{"model": "image super-resolution model", "dataset": "simulated telescope pictures of galaxies", "train_examples": 48750, "image_size": 32, "crop_scale_min": 1, "horizontal_flip": false, "translate": 0.12, "color_jitter": 0.1, "task": "super_resolution", "loss": "charbonnier", "scale": 2, "arch": "swinir", "norm": "layernorm", "norm_position": "pre", "hidden_act": "gelu", "mlp_ratio": 6, "head_dim": 64, "fused_qkv": false, "bias": "all", "qk_norm": false, "parallel_block": false, "inner_norm": false, "patch_size": [1, 1], "depths": [14], "widths": [80], "init": "kaiming_normal", "residual_init": "zero_last", "optimizer": "soap", "beta2": 0.95, "learning_rate": 0.0025, "beta1": 0.95, "shampoo_beta": 0.95, "eps": 1e-08, "precondition_frequency": 32, "max_precond_dim": 1024, "one_sided": false, "adamw_lr_other_params": 0.00079, "max_grad_norm": 5.0, "max_steps": 8500, "batch_size": 64, "epochs": 11.2, "lr_schedule": "cosine_restarts", "final_lr_fraction": 0, "warmup_steps": 250, "weight_decay": 0.07, "adamw_weight_decay_other_params": 0.01}
Rows from block 5 of a small image super-resolution model, named by matrix and row number. Rows with one number belong to one neuron. Each number is 128 + 24 x the weight over its row's rms, rounded and kept within 0 to 255. All counts start at 0. Numbers have three digits each.
After each neuron's rows are labels from the 100 images, of 14976, where the neuron reaches its highest value: "patch colour" is the nearest of a few named colours to the mean colour under the peak. Only what is clearly more common there than usual is listed. The data: simulated telescope pictures of galaxies. In brackets: how many of the 100.
# fc1: MLP up (model.blocks.5.mlp.fc1.weight, 480x80), inputs 0-79
# fc2: MLP down (model.blocks.5.mlp.fc2.weight, 80x480, transposed), outputs 0-79

fc1.104:121173133160135128161071122117121143127163155104093130110150114149135118117133131117082144137115109147123147068080108110174085121106120126133131149073122124156132108147104143131128137133135191136149141109114102139112071133146105134158118135
fc2.104:104116099154099112130140148094146149134146114134146146146147103142143198110110086141101162122118152107178168067079107136124169096118081096117119126163137126107144167144130127151122129119152135106158132127127114119129117151133090124106134144
patch colour: white (39)

fc1.19:157110171123148095120150091155138152110104136128110146134151112086158153114120134159105082088105123115143155064082112126098092146131127130152117128134133118117112131142152099140104119081156093106101130118152153124119156135102128136065116118
fc2.19:145158122183104107162123146070136106103120165164145165084105107164124138106117122094141128120128132112109144119139155127156163147132112174096102128094188108093121116155146108134121120142144148133164143132153087109127126095106124133142118101
patch colour: grey (46)

fc1.275:127119093182116154171095144156150126143117072168121081121103149138125123100148112123118120142123113135152126110062113147151116097131149119107182145170117090122102122094116139135170105130120141161149126136128161154109117136109124136138147091
fc2.275:140162136101136144086145138136146167128094138111133112136127121084154126113105106082131100132121172135117115144164148158106117134147149136166090124127076142136074072153132137122110121159139137098135133126103155152103160105148143126156115070
patch colour: white (44)

fc1.306:103177148108148109059166090123136118125149083143111123108135152109177096092103133152126146135115082107101147174109128120146136130153155144101107135109108145155152132165126144154172096141109098098109155139119111111130121139150147117117116111
fc2.306:112144105167131149177142120186161100130149151131147123190139123140136118146152123150139091096123105190181132143126096097095101109093164130129172102145130145131135131140131147098120149128143135144149159129121123129127155163141121166106136124
patch colour: black (93)

fc1.28:129106095118156120139146148120136112140115121083187122166104135120116185120150129107119151132130146126142147120103089178114131109137119130153098168090091158122101166114099150179151129139149145173127174185119144140116127121125126117112126116
fc2.28:163073161171160113156125128089086135121129150162075124140138113097103084165112124158108090116147109131159137142147169096159150129142151140145115141114142127116146100135125118118120085134107158085128123073141123155128137122114149137128106132
patch colour: brown (66)

fc1.33:111132107123142151114087151132141123107181142097113149111165134121108116127108129119130150115108143125163124130169120102077084138148128078148139113096095124143116141092111144112132171099155143103079102164133147168148133127153089163099129160
fc2.33:131117142169132121138143104107092116109124098119180106097118104124098119094122151105127109104117119150142138140157171153143175161105122169152102162161137146106126139095112117120073098086133163112140069144121115126159123110163113132116108142
patch colour: grey (86)

fc1.14:116129122121089153113121082150106130123129147114132166098110148119114102159168118108103081162161115111097150136123094139133149140128081111115111107066152111124110105121088158173124148138153128124124112109158140103127130179119134102181111114
fc2.14:100107091137105129149122132128136131163117122149142136086145095142109134054109086102139135083131136134091127081145129121147160103099137156137146140158128135114118104143123098094146140102134144124123151159136145157119074112171157153117179136
patch colour: white (71)

fc1.477:136142121111147127131172130128136116140089136101164114125138119134151082087122113106118118122092095158187116086143126151103140126160104159119099143154178163129105083140104134131153087116124140123105155114133134120195160111119155109130122100
fc2.477:138147109162081114128083104159123119107162122155117129155119171094079154142158111132163133122125186148134119141118126151147107110105118102088116125112149145160144114096162122155104161105154104138140097093144132138151096143143079105106125136
patch colour: grey (59)

fc1.433:127148090143120087093149141085104084133148168105123117114111144111122145112099133187139151098114167153179125106173124135167116143132116117123155121158178119167134134109126101124176135131110121113172101121119144132123120141142115118091105109
fc2.433:128134100173117122123139142117125137174157120109146112143101132093105106130151086111137132122150135158130133149127188088162123171132119135089109108086133157107128096120144176126158102144072130132138098134158164107123097146098108138127168145
patch colour: grey (57); pink (38)

fc1.227:142150128150099107071158126147136114145106130118128121116160112098139096145111096147146099138120128118107112129052149143142139118147114142128164135128123135182119114142171157159135082168150147108131144170110129156140153087145145115149164094
fc2.227:132126145136155128137152129131118146136124101101136108130141172152099135145123170129148155087141163139095145171132130114179077107101172127134118137149112148119118131101108180165097149100090164123072091125129133144123117128162090101125145118
patch colour: white (46)

fc1.354:126124131100127165149193137138126096126159134113133090135130146151134126080121111125122130094132159134166133097134114142137125115086142120126123094059157133120128156117086153121138191086134136173112133123132122158164143129105178136113128128
fc2.354:123164143126091129120154086136170095150151140141104125120084169090143115130129133097139134113131114088098104176091142148135148120106102144089147115136092114191114140100137131150135135118105161117181134118127131088119119154165134120118148158
patch colour: grey (87)

fc1.62:147123122084139152184124142105078087118114147139167187096135148127123117099125099130174174120139140175178111119148151125140120109128134127122122138141172131109154089132136129135111139111160138117093129143127167112167121091108134131147100139
fc2.62:107168097129121105123109103118130151085111086084122145131114165184107125167112113149125132164130163115148128128097108125102150108115127147137112124121147131122056141123144140120152130118115150116142074163107154142169120098093104101126105096
patch colour: black (81)

fc1.182:159100157157120072126117137145122147126163085109119080178087112166121155168115166134139135154089102106138116139114138152098106142112141142133108144089138126126129101122119117123138141121116085158119108123140105097158173102124113118081104150
fc2.182:147165154147135121150122132137085137153121165124192182094146094122106125132137120107152100123131129163135128104120127097133107109163108077151137154127146141101082179101121136123068127116110167102141140118136121118096129122125139123141142175
patch colour: brown (69)

fc1.138:131130110134115123126116143167124163108132141103125134090150121104086109111128088132166095130127112115073172141149157121102105099196139161119118128180143134117119119129091134146141094149122156140097119115134142129156121072105157141118132079
fc2.138:143142157118167113102106143137084090140150187116096135117103099121111132112140126171147150171117143108125146113093111105116097112119149083139128170144084146121124133137152112131085134156092134134086136141128110088138103116123118148182147100
patch colour: white (100)

fc1.22:152141174147140129125121103139073105136140084147173099126151116092129138123133132158121132131141130154136166092132171123136120192106123133157142111131116117108137111110130152115108098154179073100114115103119117129121144155125101160085092151
fc2.22:170122140130100116120116125093133103129138107045110148155157110150141100118148133147138096076114145155091162125111118170144128129135111145153137128099164117165124104161078100151136130141124149137096130150134152148136141091110148084141107123
patch colour: white (30)

fc1.169:153129171106109109088171104152136153120172114139098120120118083150152159119133129133108111139124125135147146193119143106142080162115124093141172139134165092133149117152122101120066126144128107126146138113108122127149101091145143148129098155
fc2.169:156135122079131102099106161123117110110075126137132175104154159117142140139120171143121120111108111142114098131124099084109137099125182151124113120092115133187128097170155142139145133138123187127163125141152128125091124125104139105150110104
patch colour: brown (83)

fc1.257:166202111140094097137110172123158138176153120124169175125135094125157153113116123158138126114120129161116086128136145135109135108106143144110136160165080124126115119130120089133128158128144107124103147171138122144132133088121137127149181129
fc2.257:143138157129165134093149132164136139102124108126071138158106142120134132116143152071130167129137134109145136175110105143186157119098153154148116110082143117167147144117115144108145109142164135085172130115129125118155128163125104116150107089
patch colour: brown (58)

fc1.362:147098125136114113126106170115115163110093107092131123189142124106112148130119103134137124142110127139125125101208141161071104154126088168124115156098148131152108125110127146138105134097113119124128133133137139164173121157135133128156160178
fc2.362:093185106107064106137072086161142098079133075141141124139123151150122126159138159139122154159141165084149132145081122138145104149091134120124154127132138152128138154112158119103163135140134145141126130124128136120140137115129108114140089137
patch colour: grey (58)

fc1.471:101139110128088165110146162119137105142124146160148140145149095106086152144086137145139090182131116097107107131109124155117106133135067129141152137090091144143153094118155172103139143126147127119103130129157125163163141151140179116123122100
fc2.471:099121115127124104113096138116123150126129125073121089146092150177101085080129106113135117090122145116129110139161112134143130149109158128139123114104125116157101096138108101121152136138118143165129183131069145121072116171100099153139118122
patch colour: white (99)

fc1.435:178114132085142142167132126165154139146149165144132100133169113125119097133140147151139139124106133126154138103147153100116096133161139147095149145164145108105100167137114171143061118116094164140138139160145133123098112162093151139094119119
fc2.435:132153123130116078087143091116175146127160118147089100137119126099132166168128143135102118112121105114132129123125125102113109140135097108124147131109142146118148076115157086164111145154098132133090087092120118075165177123162125132127158121
patch colour: brown (66)

fc1.324:133157137136105132117101158164088086125119144107092150112195094115143108112106104188138118159101158153097143114133148145105096130130130102142111106128137158118162130170122140097126090083115109107131105109142146113098129160101099121142116119
fc2.324:138109117072115116126132099112107152171106127149153138115090147154127132103067154148127131115134106138174110195093140119132140153087145146108158134074140101118104143134107135132098149129135123095115130176125124157131137111154135131138176124
patch colour: black (92)

fc1.53:109129139131107139097151116133147098102112123094112149131137101157179102150115135140138097131132149088125112114139122123189116109156121109123126159096099098115177127121143138127087136096183089088101111133167097128149119151156157146114113171
fc2.53:122095054112123102088136145121131138149148135135141152116167114101116089151110109178144099097110083162144118096109137128102148159101103149128139152096132163134124129107083153128173155127122119104166110143136113091116123132110138136124129085
patch colour: white (77)

fc1.129:147114117118144103128101128125062149110130101149139133132114123155148192095110114126130156133142152147126097116139141136172090150135113118138121139131098075137136125116118088082098154172131102143095141130168116188148111117105148159122143148
fc2.129:114151133165155131158140133100141133126140115122118111142164116137125092164119136127113157125091121136137142105100098133108109128151107098104091081185180155078115104094178134123154124104087136145107155110122119134132180155144098110140149128
patch colour: brown (85)

fc1.359:146127111122141111139120113134137083170146106120169103143106105114103164101161128164157112148150080113096164134110141169105107154133114126164126140130140123092141114105112127144112112191194130157133102106121138164103109145115147135154155111
fc2.359:114112108123129137156145161107120122121166181058127139160115113093102131165121135152150096145113065171116145107118156136158117105118175104095082115157153115150126102152119138149123129150141120146126133112109161107156159143137115120154117141
patch colour: white (100)

fc1.121:111122115134129116140166087138078130123155122143169124086111131132121136117158131113132062121153136103123157124117108112127125129117155139145145131164132149180133109132178119114126088147142149135110162131166118118114161074120199139116119091
fc2.121:125133137140152140132131104118140139149148163081080117136145153148138176143082149147158146151112154121086113154137192124149118175112093116131129149108111154107115087092115112118119119098140094150120153155140161143172158143147147133100120117
patch colour: black (76)

fc1.100:150108127150172135142094154126113133102155173111098145096106111144094149144067121142124137107157122117148123125142069150112161102167127119161145129106096136149135122121136153155140146131069150115105134121088107116132168140107160108148163141
fc2.100:161139117113127104125186114098146118105127119166107137124109091139130128152104094112131134110104114107131166162112101106117185128124133095123141134103127133113102132093144176108109120113099112135159139118198124065149149167136157132105127140
patch colour: grey (100)

fc1.48:178129144161114104117139136098120146105104151096130154162144124156134105136086130132148147115180140138164127097099112109162112095152087168115148143117161126089107130095181122133128097151152118135162115126120115145128109137112143143085181113
fc2.48:115153093137116186145147162095117083183149119158128139130142101102119126120172154141128111094120102123115128174134159126131128099125141116125088135080134126133109131125108157130144173148087170132165120129140098129082162125165126128147117120
patch colour: grey (67)

fc1.420:145137102132140119143168121144149142112115127115162123124130134102150055120129156120140112110149134078125137122096143154106114129128176112119156156152100177156135141087141161131159154128100135157114130147142190177133145124130153136090163146
fc2.420:148109114132086141156113121122162139160195110135089085168157136125110131110120126150110125133106134136163126175096168120150142132100088148135099116125123132110128069111131123119057145123146148162113125119147114122132140129150081145142114111
patch colour: white (45); pink (25)

fc1.25:140111126144134143122086140145170122158105149140109099140134126165140095134139131126091106149159106158128127099126131171127103152078097129131152157101141128153141104120067140166129086126125131155106139113147119139183133126115094135132104198
fc2.25:105147145138112126103135156174088123133127116153165147148098136141099137118120124111103128133142164082140085153126117108147081117123167135088128089163137115122155151120138118139179167116097097116111155068111148133140143117173159120100123132
patch colour: grey (73)

fc1.107:084167096107103172085172104137113126149147116153127141141139120089133156083160094145148103113105118121130102095127076161116155135135138135108109122130165116142128122151108084150141108126128167131147102138134149124150067151096113123139154120
fc2.107:147082121113142119161157121089125092110132180129152083092157095107129140151137121130116101099132129130127127125129115113121139079190124105134129102153113112120147137153119146130095128107108118074074152157092126142129147179122107127130166131
patch colour: black (82)

fc1.15:106153138118080157135097169150085071096135145112139095142148149100143152156114166121119125134104145146123107128135107170129121143151113145123132099130123115142117113120173114129097115123199117132138101112094125118118121123185104149147166162
fc2.15:180127161154144107145128111078114115158143131140114154134116102145139082175112187128110132113131125129132112129116132048120144104151134108122074122129114147130145110077113147133152122103124075123145116138101124119159135137122152120167119148
patch colour: brown (61)

fc1.173:149147120128095135124176076151140137101097153113143157130113098098165133113131154126182135087170080141109101149132085119138176103114142147135129132131158140108156143140116108119136145171125149119150122104129115133099092109164105105142099162
fc2.173:120113143099127097076149134118113156120198144123143094144141186143176121098126116138086112144107150093141173172129138150154121139106143140117135101087107152111124135174127133143119160094155134103120105134093152137123110158137115131125128152
patch colour: brown (64)

fc1.401:137130120130079085135100161107126167125210130104127144128158099096101121141101141171150143098132098112129175096143128117150108104172146130090145135141142118103113137119121179098100112120123116096149139115124142166128141132160150135149135124
fc2.401:096136083083143116073114103089114136162133132130124121132130156133130120133110179137127125109103150139156139128143116094126121151140123103152180096149092141142127150127123129122174127138135127075163120112105140089165138182141110118159152172
patch colour: white (98)

fc1.157:125099135126157100126130130087170174106149117104129111085171118105117138122097128125100166128120122102115177120172134112063117143174103102128119142128100131143142141091159090108125147128151133108108139096089099089138151128124119154107124126
fc2.157:082125114076115134142158111125120103112107121137099103121139172146152093158155165116086105125119123126157165146150130132118151194092155110149166141147156118098146126145103125151075126146117152135133100106103105134085140117131143154117127156
patch colour: brown (61)

fc1.8:149145117142119126138113151199129114173155106119153151140133145098144111171123129106118142133134099105143168176151148148142150128128116145129142147126155109102090155122097159085122111159139115086118095154075109091133172139140108110105118133
fc2.8:127136070114108076152135160164147124121107138126172126122123114121074117100105151107116129151103115080146088107087153134067143134144125112163146093120139120130113127145130118109116113128177151139142135133132081141107126136115138142169105168
patch colour: black (100)

fc1.415:151093156130121112123148105130172104099150137105129159138131114152136131163146166121156171109156151169102121141115165106145096109140153094083072158092156156108122151112089142162127102135089142126148104130121117143119127121111131084137107152
fc2.415:128135157158123094214077142136104142169117137132113101142116150161165119122113150134087147112102127129129144138115122137105126114150130133152143127120154126103126147082108102139142122129123134100068183133086148087114128153111124144136151106
patch colour: grey (42)

fc1.307:117165087144080165140138148133120098133141127138124152123109099175107124147175101111168117127137115150141124113158151168087158115151119117070135068115126150107124082117116142104139126142138119105125127119187112135107110119162114107129135157
fc2.307:128155137152139130145126151115097119153132133168139120100158113128148110114099174174087096131127102090116125126125117130150134158126106161151146134119105097121153166125132127157091134152139160180105054168137127131105133129186122135157138118
patch colour: black (80)

fc1.184:111112096129142098127145156108100106133111145074131118118144110065110126123104116091145140158126132148111091119099105136121116143128140131113115132133089157093111099174137142161136128184146161119139098135083147141146080140130175142163155105
fc2.184:105200109134122148108085096112126137120123130082110116147109144155159133135115140105108104133094115165127141092089154133127091158113094106124172143137140147156137115128099149146108095081106096110154160131129131136097157131138121129159178131
patch colour: white (99)

fc1.67:097107059120096128123173115157089170135121093144147135110136121128115125154183108125137112126119195101096150093133115165128131164129126130089083162136139143124125113122107122156150131164162148127092087121129133143099122124127111132125119127
fc2.67:136111119126106155120094151079163159162127156103108087109130126114147170109085116130145109113118114129147121077127161102068124103119142140139151098128122109134098101114171145071104118127124138109130142155171156115137120129106179128130135110
patch colour: white (97)

fc1.235:138124158137123114148133164142121124112142157124147127113121115181104138125151111163159145149129074147107130139098148150090138110109174110137104138124143119106147115136129146140098138136141146143166144157185185167107128139093128105155127200
fc2.235:127088166128151124139067124173106113139132135145129136097125183097123127115146118133122105141108184101149135105159138140127147156119080142147164172094145114131171156113138104130150166118157103147114103097114100148154146137141126124085140122
patch colour: black (85)

fc1.272:145119133098111107140142132141065086076133152119143102139107154118110110102108138119137130141101129113151107120118119184144104106122105110126086124146144133133160188096125104125122175120111133134139181143108132101151189142125160126091137135
fc2.272:143112123104136103118106142153130107120126149133087153134139119106147158173114128121069161108155116152118174162095131122106089123118181133111137123109124172133120100141126176127094112087155140163116095143122105088099120161104106136154151139
patch colour: brown (67)

fc1.109:104141154161159151159121172159129136145135131131155113114153164122098132120132129121185129110161119097135158124144142124082116130114109109079163135175103154179132135121113103115089162123167134129171127121088146132140116103114124097154165129
fc2.109:160085096121150172134144062149112108128114152111100102126113125140144118142141156144078112142112119142131138118143092123133135145136167132188100138139107121108122142151118176140150158113166168145118150149164128142103141148149142146158076117
patch colour: black (83)

fc1.289:164114103143097101086160165162195122106108131141126164149126152085137142098110101102170127115124124112160104104140162182102111146116102122125142118123141138138136113193090153120115119135137136120143105114112133139100138159113098140129098130
fc2.289:099108125102142162110179115144119110111169135070145173113103126137087144129139077102118093159178108155104120130170117136128144152125154097120098172133151113130134137142129164103158138095096111115125155081124123137123139121118119120130100112
patch colour: grey (78)

fc1.451:137167125127134106072156108086136129110138135130104123153103136132136148138123099115124120144167169126133106173090150098183118144147122128176057146135099108130103098145141110117130106182161138143138121144117123119148118124138087131147092120
fc2.451:143119129154123113169128161163110140156117141127147121084177125120161139128112167128172132119105106143123112147121137151141127083093150124100156137140156148128142118102063142112151157107109176118136172123156111185107130124105151092105121121
patch colour: brown (80)

fc1.410:121132137130057147095133099121155131148143131195090124144150124102093133115114141114109136123142176106154102096098134125136079141126086115132192144120125127140137112082155140139182152115157107113091128110126135132133109142131119137114120107
fc2.410:073132122121147108135135147100091158125125133094122102119108114139125134122123123152151118121138088115122115146168123097116160110142168113131120126108157132182108104148098130172186145117105152169128136116105187138096117178086149136125125101
patch colour: white (70)

fc1.194:139162093119107115110144103078132130124146133167136120110109128138112165113140131097145095095139113123135140098136101149096132116134154099149099162143131074173144114135181139126101145131104100169147125127161196141129123097163131121140124090
fc2.194:116127116147114138168113124130143165104073147130106138112141150143166154088116152175129167145082144106158115094099126117111131147138097097155158122136148131052086159108119100126157091113152121116124122123152135119144137163113119130135106153
patch colour: brown (82)

fc1.282:143133098143134157103123093164151139108100140131162108106082104146111131105113136163106127137127126120118132046092116123068111135140081097133147093106106119104161096136155119117099155120153138118146145128157104116112136134114124122184113141
fc2.282:132126167139119118166132132115165104168116090133128117108143066161131147129125082141108139135137161169110145167146182104123159151106142086150101123134137135111092134127114095164140081134110136157112150111112132158158101143156114162125152125
patch colour: grey (42)

fc1.443:102114102165140118125131153090144114120135106124150070118122149114149123112140167135093134102136117140153135124104155124178155146126116153101100162080117159112095128122155127178143103166115131141146123125156146164103153171149095123098145176
fc2.443:149107111098102131140139140172144146150111167161099160172163118133104135138088104130153120124133119120126096121162127125064114160140128110104156135139112149111152100118155104103090148137150078114113149134145102115138121098117163178103138086
patch colour: black (87)

fc1.9:134152113121114109126124095133116188124161087169148134108140133135148106091186133139119087101098177105134134111121110138119113183117088110143135118130131120132097156111155075148117126130130132159074132087166127113116135104123120147132126099
fc2.9:086126107119174207124168081117103098134093126114100117138128119134118170148090110134126147128123082142120129132106155139122146132126133098083121124106090129153135115106163135116145104111133089164185120131123105158127111119131119150122101100
patch colour: brown (58)

fc1.241:153099150141113154142111160136121120114116066145104155131144102138155183147153107126099129132157123137143130140116140128191147168160115127133137156085170104109146078144128138151128135132125135123100084120165093148140079125142124113165126107
fc2.241:082108063104088130132094143121134106147107133133122120095110172103121139136113133124154114115145166106119112106073117121132136121119146133144137122111121148143108133171154166124166133123124164138176195127135179126102089122114102115132153136
patch colour: grey (64)

fc1.353:089158139157078118145130112135106106156102114122151143132110121129102147104113126122109142152139086118148124098117131188102148178118100145105156167111103110174117156124145137166116109152159083146156129087141158155138106086106110114126132118
fc2.353:087081169090110138161138137166090112107128170096125127089074161117143136123115097106133141062145103135148126146180133122112118075149146108114094115125133124158107091142125103164122145119115126141128109126133121156133136140144133118137138157
patch colour: white (93)

fc1.118:097141124110102115120140127171104122123153123128169130156174124148077168107117123146113112156142096141137150100080114136105114124099154105067143147133119119085123115135125156151136086118108113137157134144159093129173119129181133132136140085
fc2.118:145105091145115144117160133095110160143130101163128126146146119170147133126117096140082112130157123131109089148105140166175075139142138165090135095134162151122155161136108161155120139143095091103155132092116135109113099093111132122129139168
patch colour: white (100)

fc1.388:160155135135163124144070133115140151100132154132103136122134108144142150118075096131147130156144125143114122127114097182122123100126116119163112156077120137138144117147094142122148151123102152162071118151107171087121183148101152122152128130
fc2.388:108111138163084165153122130124157137127120140146120132111131154127154163122121129108146137124157114079155142100143120139110174098149086079138125178142137132175147149108115146117138106077073127132165102113109126167125116115088113100133121157
patch colour: grey (86)

fc1.75:147142112119109165124113146128105166098093159098130125092105148083144118122128086085085119143070157113098153063113149156120148163133089123118171141136129141097119123145144126112148136105154146137124124108127139131143155113149083103109123135
fc2.75:134109121123101137168131137164085096138174098143131131159137073154104090142080134137117122109165126169131148143140131103159136163143117130154095114115151140106113113108142134112168133108124135120110178174105143123121104167135149156142111081
patch colour: white (28); pink (26)

fc1.252:140105117154106112115146151146160137121102124084121092153159136128129121127120138158082086153115123136141150098138177133130132134147098128106132112123128140179171147151131174163155140106133110115175165095172134087167136108114112150125119086
fc2.252:154117137115127155105066129129131136093131155126149121132109141113149096079121110133114146117162101108094110144121155167097130129148110151139117068148167159158088087189129125140131137097125105128158120124133116157098133093174140107124129132
patch colour: grey (69)

fc1.145:150136131128121115126135149142180143106139112136203100149096103108128143133113123123091105148126149130176086089150125128125106124128170161131113118161119158151141182090112136142184104112136164109133118123096139098141162125126143092136143123
fc2.145:156107137086104088122130077118156132126142163120128135131170095124127143153147155101135151155105156117088139102102149193143145129120128093099139115122149111131162130142174159132089122138138142123151104117172100162125145106131095157138105161
patch colour: grey (49)

fc1.82:122138127165108140096113133146141169136178110096115113168107074192109119121140123181127127120121117137065149155144122111137103153125113125092105143072158150147141134123123119154132153121092145114111149099144131144098132098108106124115105138
fc2.82:121138182133123119130130117132145114135116135177117135091104087101138173141103139138129155158134101128163138054154095137070143106127115136142151087151098134075139142146110142069128090141128130122157156147137121120151128126117136127109114139
patch colour: white (35); pink (27)

fc1.386:156135207106107116130119110137147115115120156128125148125098146116146111074139143086153120109151147164156145103093154157160128162104095125112171102112115125109117142144107127131167160130163127129129127130132133091143109088096158087156138151
fc2.386:165116130131110114184169108123121174109145128133102087076141079127114180148112102149137120153125132114078108097073131131155152103094139148136141129151136133164153140121139141145112104163109110097119151158128138104108105151128121118154147138
patch colour: brown (56)

fc1.470:111145167134088138089137123110075089132097103128106127108121114132165117151138122104120136103135159115160094135129093155110106161137163134117111190129131142096110154109146139114086164155166100155155106164170112130111145149143151133139116108
fc2.470:142173096081147141132122142153157166146100094067135133154098119115109151160112087132149146161107128148117135117102154098139162151149140126145124114165135125167128122126153092119122145115127081112124132114071152108121142153146118089115124168
patch colour: brown (79)

fc1.99:136123143117119118170143144125108104128139140167089161077155101095167107152164156130170141127122108115141133123161119097127076058153151142150143150115123122125105149136104113115149153094175114144166116134092141113130132150160120103126123141
fc2.99:130073119140099137098075147147123172131133119091106122170136100146151122148149084115150142162126130143146168144140139105119116075112147125063129132112133128136104120148123119127115098128107130147138121154151162124139118131116160179147071101
patch colour: white (77)

fc1.186:134160124116154077153106134126108140126125145120141117129146142168102123133088125123165109152165093129148134090132117105146159135133108122111116126137097067136149162155128141088102115150183118085126198123129091113151131139081142137130127138
fc2.186:152122121152104145093134082145106119155162126118126121105144124111103092119090130107114110156091161099110115113140144159144100168103145173158099123116131137131125107132125145149155131105132153163146160127146128102170196113157094081151110117
patch colour: white (73)

fc1.249:145181119138115150130131146123123144130152141124115105165163098141159144118158111122156105161140117054058121164146122117137112156153093132135142085082126122088140140169127141131132146167128116103122111130112105169136134117110094146137114150
fc2.249:125101142117154117092187141115146137125155112180132136121113164143128157132119129131081142121148158133145144117128114112141121148181122138159091141119158112127141116129114170136106117167106131099092131099053095127134144107083092111132099138
patch colour: white (33); pink (28)

fc1.112:120116107145104122116082126131147206134132111131095134137163113158139139123150112125125113130103148145155140128127182110150111110142105163137141120119117111139097096118105106117065080184157088117142125111094141115119104138125077105122127131
fc2.112:132154077127111124148158137111141118100083190157133121077136125135152128169095151100126140106151095142082141111091140164097141143103186108118137141126125148140123102126130162138175117121130148097124145156139100112081126131145134124141150116
patch colour: brown (86)

fc1.170:123158156138120106139151095158091118161137144121152120142131142129126086136123145107131104113129112104179106096130097098137174078168119086106118085137088082145153115135140179121159109095145100141108093143156149151133128132110149112137136125
fc2.170:110116097141104162157119116128169174142140120116110104145101114117147175094148117137096151157144137100161119128158158142119121088085125125163168163109131125121086143102166121139124149129142148161117144105150106129079089121120122171133115090
patch colour: brown (74)